config = dict(
    encoder_norm_position='pre',
    encoder_patch_size=[64, 2],
    encoder_width=160,
    init='xavier_uniform',
    residual_init='none',
    warmup_steps=2300,
    weight_decay=0.2,
)
Rows from block 5 of the encoder of a small masked spectrogram model, named by matrix and row number. Rows with one number belong to one neuron. Each number is 500 + 50 x the weight over its row's rms, rounded and kept within 0 to 999. All counts start at 0. Numbers have three digits each.
After each neuron's rows are labels from the 100 clips, of 14976, where the neuron reaches its highest value: "responds to" is what is common among them; "loudest" is the band of the loudest frequency at the time of the peak. Only what is clearly more common there than usual is listed. The data: synthesised imitations of 52 everyday sounds, one a clip.
# fc1: MLP up (encoder.blocks.5.mlp.fc1.weight, 480x160), inputs 0-159
# fc2: MLP down (encoder.blocks.5.mlp.fc2.weight, 160x480, transposed), outputs 0-159

fc1.59:479439484481443424523536496495554510527541498449420481513527553483516409463437450515436539548568491460466507419501481499580434539480605475591340542598500509544513517491586560490515465473538540561502479471487558539512510512382531478471475553493537538519518535536402521515589468413463590568488500529538457452536503477547570433444520475547531473506477592544550470463506449461495558562473527423400449570531506471467560476538486544675563525482593508556572422451538530543501512545555502
fc2.59:543445450506559546443393481550566548566508464539566509573486617439472555489555465517461406385456488540510465524552458568473451499526511503390461496439521534607433511545588492500518519493541456457523577541518501547483547460494493460513534448473451475620473549491453515425623501454538488449505472512537497537571478539581477576469498466416399574533416450535511477511512504505532431573471446469426459473544535548480522513453463463508495486425429577498547538343478583499491434540501521
responds to: laser zap
loudest: 500 to 1000 Hz

fc1.305:429510432479434491546485507464541517477545445478397527437517490488515411535473468546517558579447512397441567511463576427546422499615406459491535500560520487514491526410533517566518536530503556505425529452472496560490521582425537545540487457521488470485518466562568479463504583461435439611624449405515577440429517530596532431482547547480450453589447555543527535581473541531506567590528534455496481555547512490483506446562491415603486453547541530556511465503544542427496473488459466
fc2.305:495553498453566513487504428571563586455560525453551483530493523549468411467503511498562454522380465572472606456504499465508485602576431508551530398445544409471423460510467546468550373515551486513568486493458421554539514597470539450439491470460418479484480533510558562612526526526528410504579493541475527450599475444534537448574527427491472438543540436470442509461482466574529458493458421504505506506450502512464424469490518545371560507459509524480570428519557463523498474581551485
responds to: siren; melody
loudest: 1000 to 2000 Hz

fc1.378:425470412479433493490562462507541491450516438552513363476465558390530487480498471464500450512544479414526480570536461477590515515490474540539551461494597545550482500555398491496509483434450576493477566503427454513431535428514513544530552419421503455536384489508527453498549599456497372483540551504554484574455473478484535487539479518529552503544568444528597545434531540484423567535480466473416501438437597451456621483614490458517461562457586451530524453533521524517494504511476446
fc2.378:451559495503452460539391442441487555465481512454478598469528466466445523495515497452518518468471509544401518526587578547539596498442534522524385435476537450514488465545412577460492486391484525431452590514490534407543436502562439549436587482499464508477483634481443526535566478567456460580537438390489510572562424519583506464483516424494493516452473488513469551509475477519478463515546480521551447470517488480469550436467556483525549548519604535550436410466566605556515430573502490
responds to: laser zap
loudest: 500 to 1000 Hz

fc1.124:560517614476506536558409619462509539450436592484499583493462472542618491514554478492459509491459555483488459399576547538518614536483464555558469536593395485518590498443512555510539437531514556551574419476546596535436548466408614607450517549434501554490506524462458462514588470476596435542557477512522516552472531554474523426517520511528526587478462496555583451533572470450468540577493513557531481580507453508464504552468501506490491556520507454550477496496514489582463509495454469
fc2.124:498493595459474436473487506540423486504540512467566604593461518556492517546540469610427549525470522471588411530370490474446428499531630404465444472506520416421514468529540563534520566556531481516546616561497501553419506490482495448574471479485484464525566592548416486485401558472552569504526474487530524456569454515551513526545560515514451515541524553597527537487476469398419497558496563437433489534538579501534532549495520502491498504456478522518535589448464569449563431552527477
responds to: car horn
loudest: 1000 to 2000 Hz

fc1.469:504468520522429477479471609469426514548494501480444515520482460544538558485456429449447534487530532479469485495515429442443466568460481533477561491523464402496539417484493438479581562438554487527430518483554470543508616591526468458428456503580531475439418477640559484539482440485455510551539531481423496491468432477599441545547584442452563436470437498513512565528542425475455482480562474558356465527509557493404517615478457557585463506511479486495497533491587464593424570477486517
fc2.469:505502472550486447546468528512518502488492472525434574524530509496461461532568476576575526583465637502455430527524579569513527530510453572544547507531478490450471489538554511487540531518609488390515501508531414470580586517549603455471499469543446458296535524503513505531503566445507521508469535514401507493555502518530560443513513512435408586514414475570570546528560531441476549449518467519426437619538473516407479520491416471476429600504498539528448475491511456520491583491466443
responds to: laser zap
loudest: 500 to 1000 Hz; 1000 to 2000 Hz

fc1.199:553462482580497546493440566491540484478488470562514573550512541500422442461452402458590443558458474525473490471434425484491439493581518515567533537462550552563445477447433534433394554511548489475628472404586564473538572473495563549509512508512486530433457474544503525563431368501533465420418563529432500588521488538519425527410442572566518487516505476547487392509517443431494527462461390491583515539437456518469504477449416484489481523508486510501445524484457479470500464510483631
fc2.199:559499453494630529542488423478389469545435477486475478564471441490442601506533527528471414480464497411528467485498545513459549532436502559476443396484520449456562610551543483459483515560494581579496565475481520587473422496521461542548452540452514495552507510443506477414526507499429506571507462463566469461435452372491534487442516442513537543510594492511434493494640579407528466528566453537450611450593440473474489502457541518456470471531510585550407497492474527441534511556482508
responds to: laser zap
loudest: 500 to 1000 Hz; 250 to 500 Hz

fc1.158:508479527440499550545579489519493392503483454525502422429489420523477486491499459503507546461476506468419420450525617518524491537527500580393448479517494466519491521442481469472439620636501553455529454545447460490524580568533529465572605428529549495460404491437500434581526546570508510454532542501492483592458488554414582567533454465482581381515592507505512491529500467475490615514535460473473494377459474467501548425451421459479540478544484482429418536482499480494527515582467470
fc2.158:534476512444541483531544502413512472469552514557483451417466513585421564466488458549518492414484422457567466534496469502394482591521555526438422513486477471437486431506606537490527413475528540472559565489441473489505496555526478534482519543587475482452423502314528527531525458498482432485483506487512437565571441563492471476407467404581469432493540493561547585574506523502573538571533423436575450478478455507558473568526483449476525498455524591477420476480579489493447402432483534
responds to: car horn
loudest: 2000 to 4000 Hz; 1000 to 2000 Hz

fc1.374:529569478528466542464536500535438524528531506500444515538564585556543573514591571585537452492573552533488586519458578476464459552422441632515535413516559494547464488499493436484559553518476519504509559602522489519546584454429543407549504491523557566397452463471511469446489441538543502483530497432515531573415532498502591485530443584448471479561399515482447416451486572566537535554475544508541422509532489436620487424490412512536483501497488576489518454582577506467468439490450554
fc2.374:586501573486367546431504526506548559523510612580476548544510550489442570443494484507470432567488371501437470493463445495500451478465452481498484434507496527503429528551519490515503514465474541424494458544556445471618556452422487544488553544519496451478529501457493458413498482518459434538575478439494454466534521502458574483532478585493466444378517533479500546516522630523592514459438570545492541443509550517538475445513432553516523629553482612425537561541515484467490463612577447
responds to: car horn
loudest: 1000 to 2000 Hz

fc1.131:532539482403447517580498511532505439489503507343491496606506515556521426444475487464518528477464531498419550557432557476588546451460514490524520473519403478553439415476468491491449455544436547475553441528420521481438532510473527513505565471599516488521544501491536536508437560433464452472464468519522582498529532493408436418478492417476492476529530502400436468376560444519422504636463475502438509475505525471515499501536567510511510590503489398510567415420536489541449558617555573
fc2.131:388507520520459532487457536431502527533564592406451508567494518501455536555359518432417574501461528527408502374507564519551557426586491568462460512492479561423479541433516510496553461435484583475567547574388497560517601589461480513522575455536457515480545498515533591490449494552648496498406548496446459490506470502520544431518470559478519434510460529454487538491499579504514431507525498448554534543489492490559498452464455475537446532513475487593437494549386522475487500505442510
responds to: white noise
loudest: 4000 to 8000 Hz

fc1.132:461505574467436548516445498568534445434462520467502419501528493504459391511476421546490506455509472534429380529586536445584468517537397437481459470554480528540551437518580405548415476534480484569471545471436433458511459424502578562592523527579576520533503477428558492531415613421481510577467555595498530468474466498408527506398582556464552465519529525455564446430463481514488528550395502487501524503482590505549513523543472485545413568499479551511488517456487562504562465480547486
fc2.132:408499500453561518381510602472442630530562478636532519508526509480494481470427592528551508449515551577508498438505484535516537490591545534479474497542592609489453446547573521468487509520511480463471478413479497490495540570510480505398419550501514520505471403468562520530482495425500499465557517463397453545441456381488500560485530445487527525511415479498531500515479562509515531502519535506486401510531409498439387416409484508579606472537465524502394485446470470460502496541430550
responds to: machines and effects; engine
loudest: 500 to 1000 Hz; 250 to 500 Hz

fc1.155:510493661547531488457427461515423494473403603515518488542492556561501507534465509495507471584580404533457476584446457503412504531429453506549448486562434444487501561471480543510419469532512496526443529532460485532496513400505453497487569573521528466416430532525498520599433525436559520475526494413519538450492529481434398481452467384421391414480495518548520410397467532531592603494533437547537482496473486523463492490436554487460438525506439473558521435541522493487560544492455545
fc2.155:563472454357536563602509537483514495533481383496559539447464497550531507526512509483454460526386517556526468509559560456565476500497532524468526504488567501431576358448535540477517428555587498494497531552534520509548496507532467536589496552524503600430594485471494510399524564417370576455513543570505553503482528555426570559497498427531484512517429501512602521540500540513488489601472462512518523500399505501445455438415466509511389422452430509519528512442435456470538487521508512
responds to: machines and effects; engine
loudest: 500 to 1000 Hz

fc1.265:437436475583471449432499451436481549380539416466461510487471601411552477535515574421546537560503531456458604519501448515553413452427487415455495467465477476509459539472485475537436510521453526460538425554538477652514516453382554563514561433497558507518441500469498462543544573423507458597427494545510437521454502491464552448519479526530545419389425444462464471406392480546465443468519521501539475504480487497516486507498505458537475558461561603544463520467569462445537493511525450
fc2.265:515404509559610493445490465513482459507493498489552558452497449450500441469531432460528561520541537605440589593489456491491602599554524538460546536515561450516425495572509481565485541400540472464495558495420453590472443466483543474589551505492543570508613562560494517529464491614442499461564445491508569595445443549472490509473500433502582503605419453505516569480544505545520492500509426503505522516577567489576450540513507508570462539416555523602519512489474567495511398479544471
responds to: laser zap
loudest: 500 to 1000 Hz

fc1.9:513552575598516514492466476479438477514516480392446521477487467475467466473535553526432504528547582455461502470484595485450447566512506497537451518499387488560443526543492411367424506456563406569427454494539504543529416461422623472460495455464556419555451555651452477524558482493438469518452486492490514489566512463523482446546498500563439456595548436493516476437455573467524550520530516414424509454558555478452505457535468532598489527513565546538467473558591449461458455571485480
fc2.9:606506533508537541484497524491523557470558547541532507507405594444508487554622522446492516452569533483477516554509490474479564494564430521512504499453536443501387566549517550370479571463479401477496514510476557451472447481546558454536395507442490493573485589405590517563563506559440516472511368457495556511623499551540478413535577552515517443516469481487505538424475549440460595460590472531500522482480473534490496552452443468552469493475419534474442395565585497536486478488488464
responds to: laser zap
loudest: 500 to 1000 Hz

fc1.414:415474475488523487490464526395473478521463483484461467499639568531522553420447452524561485511529543395605493566427464423453543528521505538391541523586464511472519468482540476563548580608483510487497470433440482529498454539498490554531525539506599551419484548461447425493504552601475507523460428531529527395552479528479512515539433391541498475418553438509496505460475448402549490458430412525574471495470518407468470565500534448512529441489423572474586499564521456468474582535556496
fc2.414:449597582448497459523411533504481574526549442503644558419543426481576515450446422500515540565504470534510452411481489524416462442410458487483482479503554499480377510478372486493491505460503442425470496539474452451559509536489443466533565574518540472501540484526457476495484481503499464490485503587498551439598563511472547603582484442540532475505503525559549505529565516516452571512461486530533521556473484515529512576487498383499450416548675462517498428579456535533471546554442516
responds to: signals; siren
loudest: 500 to 1000 Hz

fc1.134:473433523593512533512447457464499522397537370485446577493447576530490594425474470474445515445566463495478481514506574480592439448505445447501516525508525577492480452506554427494574533406465438511526537477462494410484572459487509465449537556517499584413607380577445446521565465520538513581439534428572527471519459467518463440529487424505564520428472465505556453463529448501473521529499542494474428556574361492555514488448489451553485515521528392500440479512596482453536445545463505
fc2.134:464594483582554505503589482557419424541524524508545523399574512553436442482488623496477462478452464490572526460490473484486506495444540514586553460465607519449554404522465511553449492490522482488526546493542556496476462418453418598444423556530515523564510456414542428465495495491494495438586471461536448519635483484530519615477522492555541516564422510513482577460489447507496640494464455524533560476594600473551583482580468534487575483523480510452543512496440469439530475550532492
responds to: siren; bird chirping
loudest: 2000 to 4000 Hz

fc1.228:589488501477467533503509515388506440490487452448454504489516456447476480452498497486490609468489560477461474498431533469476517415540486521447387528500463543508489500470594504448498393542482546613503623407487539550468497554483490495500448635619485522465460590430425546605515396445507438547484528498523525467545514442428498512481479515439502494464526622496475498440457466530390471579572524542496433514615478518584533523499482555516459537560550416520451540531544474473498542551565545
fc2.228:512515475488529614571518442485532542513437575517567516459437481529477516568581486460425535605493454485463492446456575511434555520503513557454460415435512561542509423448528556435411576521513457498495465445490484505633461460537449500443429545468533519561577540568497560475492554580503521470514444567449529408546530529417534480536487520520535550556518456487559395518562452504501498583603541531558586531484420411545472431500501491492524595439473543468485513464559420428583506500570440
responds to: white noise; group: nature
loudest: 4000 to 8000 Hz; 2000 to 4000 Hz

fc1.109:406588545536512459467497577529394499483502497440418633507457478547516589445572484400536465477455526467573565520479462477493394372559515496477529479457530547451522574488521543530451478558537572477488530527522471506580503549405529436488484501508491517435560533588489558563495542542494495545446473592346509506565429469510494551414615541436539510477500499539568590435547522539533556492433485467540512553512424494548582455508441499479476596474465514490501506427555471508538534505526472
fc2.109:541387548442590487569496565454416494533534487478450492467436468547465558484552546561511519451407448462550474519479454585495547446556499437468409405436484480520589454495537439442571490500464472585501541394562497535448547512441525542483557466542548572478482504478571539569447464544548567524432475537430548505409544414509478443517571462542447523528526447578527425499416414509468466431508453468455544466524441539487497483471595493467532592503525492497566399481398454521519443552495564
responds to: siren; meowing
loudest: 500 to 1000 Hz

fc1.203:544532443445475409527432430520473464483558466489533512520501496522427496464475467549445447503552486451521540485508458387553450476431439493569503550442470465519714414425517444529564507573422521551496509471511425448457451479490501602544520525380468506528461532509497502507511476608540519520504540549579573535489494492529479460494540455494533513490423419455423440528447568519529526490493529540542425519447481495450567581459588445547499507465468420522464473458529375454590591534520448
fc2.203:540498522509491534568502566509434445462519488571504453409481527533381494541471543607502500549503582384445497444483496525506565458469542608528441465439423528562479474353437466483479529511540452437600507460568492463594514506477509490487494460502485552540501497556455463507443535509542497394487449536461454497602490468492460569506517502469538591466560571496463478542660454531461559425506477483485398536414432474435498466433463513430538466530497414512506473507564486519472533478445390
responds to: animals; meowing
loudest: 500 to 1000 Hz

fc1.427:563568552544410464449459587502456393487393515472494529447458490491572490480488498449509427554480615534490511414474539478436452587484571502500473410429526512496439490544459480512448488544371421459466482511531498570454502478457455516515511518432526580494491558477495390594449458506451468510480486541471543513437533590491482473450473498391517453554493479533524478484483494610455517446448552440557406479423521512585573588474489519485464469541419478558586483437514536437450476533430599
fc2.427:437523594529464514498554471510523476493485569454493570489416442568453606458585427542511474505568510533552521577559436478449585522474564438501452446511473523570481533496503517436465543477455506502473577393506403442495442475487595475591574510461554505463576509512488466481449411523530484607506422488569456430497528497521477550513497467462502483536528426523412595419525482513606548410564561387535532461535543505511560517542544505458479431550434493450532439460498428504570505445403535
responds to: car horn
loudest: 250 to 500 Hz; 1000 to 2000 Hz

fc1.164:510361573457483494480508441553527494489479534474490547432469541551538561452565470543399501570520502549440543480458517407523486519469482556483442464510551437609542527404450413624495611518561519511571481493444604571543466502571536551562514445526574458574486515570403472430491493482529484538493551577462500447474535458576501462413446553511504513510472532389460423605474511489460540571495541551521486458546524537541513510424627498526466471471540508410497460435480502567485476502493480
fc2.164:575563623510600537593391540513525490475450682587500433501478500455583486483471577451443545525499491496477570548511545487500460460495560521561530587413499508515614504517547556500555533416505542537539499518529526433438492521480562543482436466548456498428518526533485487635438550552596455495556505481497473488523460455527541566431508539523485575524530445556538553536524485515467463469559506619558488464458506496488442591427584532479475521424438558519472553511461515530436480503538478
responds to: white noise
loudest: 2000 to 4000 Hz

fc1.40:520567415466454520495484466520540453452539527601443581500572429478474477497550548518526487500522526586489630487530496378636482456523501492511508558491521475542447412442575441490462493548504560515513523490453534436509431563596553586440568496454470451434504441432531412574418490532470529442567548505503475574513558535433452546473541470509438551546426506514532539499542508505516586590568448479498448517574577547592474511454563488410528436586544531545440524516512587447531518497503466
fc2.40:464531505575563528500570463487540564578413577453535429488527430528493417470429555519518506495459504497528482503548509498495470499473481513581515558423447552504424426443535546363496565550537465444592461570447592369443507490504465525433560574486553501499425515524445479489464489541470513461400500538426468606533504464543498490549561482539608453568521514413449496453433469460443444450513538525525538512529505550512592562452437467561439516433422551500512434488434560384506492535504490
responds to: household; glass breaking
loudest: 2000 to 4000 Hz

fc1.236:508536557450457555514518544478553446483437542463476473527554552470480426518502495509546527456531467476479499561412485482523540511472477533541508534496492506474441591609510473519458511415525548525518505454425364462529394547470544454439426530463534482578430532589496438639441535474588452514500574542410464559507479491534442447539440546430500469432423526555549505373454460459497539434510571473462472487536607474434480545500483459597503465541581430472471487592524527492551534479532370
fc2.236:520533417543457507505446555498503510429392450521509534498437454584470527542558432520472448444436513512415457505463500503536522395572535378493472485499549571534524502504507476509526448510527413390431477527471521520456550556512543515544533520508445481500487492375491462513528494494476467542516631486437496535521578429530507465527576412469422545486511523489622580596563537533520428488560575489433526558490391448455454518451442440534462549378463537481492436424426538520436478436513512
responds to: machines and effects; helicopter
loudest: 500 to 1000 Hz

fc1.394:594471445480514548408448484462456470534443452476538605492583536485466513453562552588462471488507553448537545509435518423501498498364461532486503459551379508541472485479505477595497482525454554455583607491579555497458494468442566575502528564528453512423489549518466476486515500431496601530482507476572523581526492522521525457543470457510492451569537458403453473499511429482509441513534637557376493500512483526446506556559486527466552529522436484491581523419497473393435484603433545
fc2.394:494579510453462476473619410508601511575574504481488462563481472496568557572512405488535505473484446488458461495446427471439545519502481469491525506542618479428541526503517470641556582518623492575467520478461488558505531535407474537458538556429434523502507551451435578459537452519485436487476501513460550400437495516472543565470474599555433535513464504562488589554434530494477525505482509474548496552560535511422455507412500483549425476519520440455421478564489534481480544404616557
responds to: machines and effects; helicopter
loudest: 2000 to 4000 Hz

fc1.30:540512534577511551446464409504613530427474527532523499556533541560434454444387446517522477484569516529464532509521441522496506456528532484500570587457550501549494445558469502530573578509565463501514452498481496453584512409495463405509511495466458611557553391577498483473497534480544436429496542471453546487443530543523558522458553556534481464440508524582577508438528514612425512515431373443533439540562586489464511564381438490512541441532460525490479453548591513543601500548528463
fc2.30:505505504502572524463479441413535521454566449541442441442470450479477535490474519588652480505425497456500506536589466432454480424507507535519448559568437498428457509478451491524557504505531522559447539588452476538443561464579564526443520427530498491560566495436439497443456433573543411442530501478598420515353567495537517526414491501547477574489506463571522445514468582484545486538583497489499582447467460537420524513448449475560463450478608530527547508489529550543599459442559507
responds to: car horn
loudest: 1000 to 2000 Hz

fc1.369:542489536549496479456368531548503468506513515508555520493489439498533418550507449560523484509568457470541588455543483495507525508536553418541453477420417597480502483490448465471480536451456586423489551546469487635504568399463574496458476466560485477502555561375505529512570536530449477478511591501498497471434474498397435609388453518497502456460406484518532464566534474487444491537532539428543483467543470494580551420562463586386490572455525549422507535490538494408544457456456523
fc2.369:444412514479491510485428458476482432519571493495481436443462547574479461444500505563441534482536513502464408500573411514563532525542511498549515488487438618535553443487507472461534505383569534513512494552482575547425493510518585403470497517494497510441513481453470487476470387471515496458504504487440536419448519537463507605620448482418431350519572509507404523527569512589527493543502379486569459587419492476551472495474419461516420482575448510495538550528496540498472442454539419
responds to: animals; crickets
loudest: 4000 to 8000 Hz

fc1.410:521447419497527451511538496561474517580486421506516514530533478403459559460548615491439531470523456491560543585500589442608495479446405548456561467516409493529484575522533546489491530492539561481400434572489482562448517430544512527419540377561564425480552494470421521531435508513562507434511519608500631493508502487470558511484488445564506529541476493590453525519431539524461498413483573481448513409460542473507476511452497583581536452493470535531580589452551511528502477563477573
fc2.410:573504507507473435500558473463435540569494472508547399435469541502488483492499537523478449532554452498396503508461535508582498513558562570523478569473572441563402438487414490545498549505504406475540432503557489386541503407533483504508514485534513524485543584444445522450455470584479484497581465532431493556567443525507554495548607500535448466461490485536537461575500514612472414524538453423494405543460487443505426429532551477608593451493672516464460528492561509465506504483427461
responds to: household; doorbell
loudest: 500 to 1000 Hz

fc1.398:507494594627490483471413422452491534529503545638491524448473614474485536592503453481411537503508557540556504460431427470497503579552571578558521452519598454518433529485584549584533600515583437454518494467547489595496482492512544444493510440522476476420490488464581488516561419605547447412511600491527467494549498452535541531530524475525559519540530557519458494602465517487483537475537549462541443564504436521460511503513488504534466498472457573418590446506463520578565568507505467
fc2.398:496576508482512516537551592411540515472522416458490402529487474491509484510552455498497467523419484528520460535625459462447538534480495484449561478479487492457527390420526531475514525452500569559448423538552410566488510466417624468449497507439580503601524414517487460415461586567521532451479517542416510470477512395515449540511402474517432524530501464487524497430538422422492477490509411551460554465514535542503498585617540512466480468484540478442484421516399512560467599441583471
responds to: animals; meowing
loudest: 500 to 1000 Hz

fc1.201:460531469517416540509510482402484431623484450534473434601592502484573509480539472449510527443461526554460510529518550433481538445485498478537581413521448519500502515439484471500477445494464599449654549532507485453522497479456543544476583605522507563498469501521464508425512494588522439516476419450573560555481494473376568618524516472457538519469577501556593496503450521509401482540546524497445523591523514483474562526527467582352459465480515524505494495508510453490523576553537595
fc2.201:469393507471534593545451555483460422488503433445446530414558566467461481521468455514531514440466506548478482463554511541488460511540568464482457417437464511492479422554452611499551530496514463539553484498419500464493476462524528406481418518471501585535458566571515532471478547505507456455459518454438547483531530505583537411672469523541601569540432461556384452521528474465620407482454555475494536404463446484503492461451513474550471498555493487548431506484600457522423475487594461
responds to: white noise; thin (high-pass)
loudest: 4000 to 8000 Hz

fc1.318:502392532576460557593534510558466460542495515578534507418511465387510432505447469496555598470528537515522561549602422433414544571502421423541455526515556486571564554485577547534508417512559496572443423514446464540512538446533442517568477445512506475462531424462589499484587438517531507477494529573523557552444513518445427499472426479488576522587510526556624476492589555529461487563481499464492495401513448476503490540465484474539419545532477443489489511588568464459548510488533580
fc2.318:534433481560595520451447461454495502570478397540568591425456413549491541520456536588481518478364601521467521418464425512453522498580454473551550463495519569470555479518536496556446487496528588463468499496450441520504593548497451499479473446606446574451539465487481521546425492505511493538522592458558553535460423464502551506486503505513453437499556504550511490506512489594571512414526501429630540496548535550501449484431430575388505487487524543424534486431437459544531401481490467
responds to: laser zap
loudest: 500 to 1000 Hz; 2000 to 4000 Hz

fc1.262:465480571488489484538502576434530545524504527537502587520443552521496547453531517436542541512492481540491548374524364502550430445476532467379461444571561565492517506595435419551560519335506530459538482514513520529551521452482418492521498469492511524457463509572500496472492458474537621497444568500444446475536500589540510524531520482563558470527422518608566415591489516484571467463409518488559494534505567529542527458544467519497371575530433447489458517482469510475490437529437590
fc2.262:488454482450499438578485517586521417479435508506473543433540526469512482512458496548470437452439493595544454586479522555598464540464461542468512481555494574532522452423537498541538416565478521530490537548583559584453459572396475566460553512522545479450564579428507544474497512472521502573447564412482476464496614446467491588576380538438475496435481600474520491515466498478491429493470556551438563468534601472449562471458485555403430593519505568443419520477532568548481460504491518
responds to: animals; meowing
loudest: 500 to 1000 Hz

fc1.175:585517542562466478483439392435522470521558387562463556502551647542449539447477528454507549400531550503473532612563477525518460504417596441490521506434434576556558492567441468494436482487501430456431527513473440532529510542477559469527448452602572514509578479452453460482552545456430514421477519528465577505537545544423465500518413450485560491406561539506460468525480542499598494447456558445486461510521565578419517518459481514548506407551514509481471478428508483455543588492460497
fc2.175:435509529561540516481569481543491487507476486535443546490491440488544515534503450452531435572528568416405464538499451454612438497455483458532433460530633464577490497509461471506601522532582490386515481487577479405546573439471486496506576361411462509496463480516457409385502550522518522531436415481608502438495559488490498488534499569414430513525430446525516514594542521452403517564551537496509486484438516507490478587406517538573467499514510557509507469548528438534532559452465454
responds to: animals; meowing
loudest: 500 to 1000 Hz

fc1.434:617512600536425557434505460446584441611529573517464553454462496476539550450509492434483583462588529436556574531495538493523536530414561470422500449411517460535499528573499501518500533471478482447509440512460521550626524486530463557472546513409562562608586539583551468510528517523512580461511570404506517510456554480549501518485525532477531422493462464456457556542606439543564522543439480430574490544485538518575496506503441455580493462530559530449566532501561596513549498499578524
fc2.434:565524499398617512448478527497625483482570567503482522463454561526537482553544511602511500492494561489445536546512449604568484583552456415436521581487559561462473499536620511527551457442492570540541535489523467449553538501509508556495537473405504521479461504558545436474482615468527448513538499469516525420483557439402491454527472590506490522463492523541534466576541383457490467503484488529563613437465456479559483520570488541617550476460601513503459513561469501465510523410408480
responds to: car horn
loudest: 2000 to 4000 Hz

fc1.27:457524519469394496533554511495529487513488538439517513531507505496462545534506481532516427542510448468565633558569392426533591484457474511460547465473572543491435418513521520493451478429529519539465521463551537496522427553470579486488504468529470478487508327484489406430465416483590516422369564543436494496420494453430525546488534490555491535530481505489581518468427456466489541495461602521527455471445475500446441533454536495425454445607461394538529520550526544586475556549558588
fc2.27:429558577508445501474444490555491599470385472451532465540486561590490488470493519485494514515388567525468551488524528549472438467425546584479478459514488460476485611427564563523501518514481414426435460475463518489471531538543523468430541447508519506538463520556526472516453445585483515484513508497563574496445573410540605558580481522472516465471447447566552467574523563399532525452483459503491520544416523583517484426534519489617395571451468567457543521540496521440523420505370429
responds to: household; knocking
loudest: 250 to 500 Hz

fc1.133:512486462566456478385423529535556548498510508477492573584520420541481463512549574420552506530514586564532478447509486535532493513405527487484511492435577449533492547475546475517582520520458539514515520439514444434437556445491516408502558486462468495471526581515542378440601504506511502463546468451535547520470555568555616431601563445572493478409561460498515431503542553535547598469538534524603440463486488474503529496554544552498580457489545419608459416617476459456518516461474499
fc2.133:555461537499415483483505456427539507571524530529577481458526512414517534444480478461533531457544567451511579459444561505492600497443502493625516559482525517499491483608531528559501457570448497563580544502521590455509525535403479518546461489404566479521500459439552501410501540512516600569495403463497567418511550408552533527539488528422529563412515424543447468503454583532499513500510439477535564525479504462575553398446533588583414523464485473549476427547452530421514548430565508
responds to: machines and effects; hammering
loudest: 1000 to 2000 Hz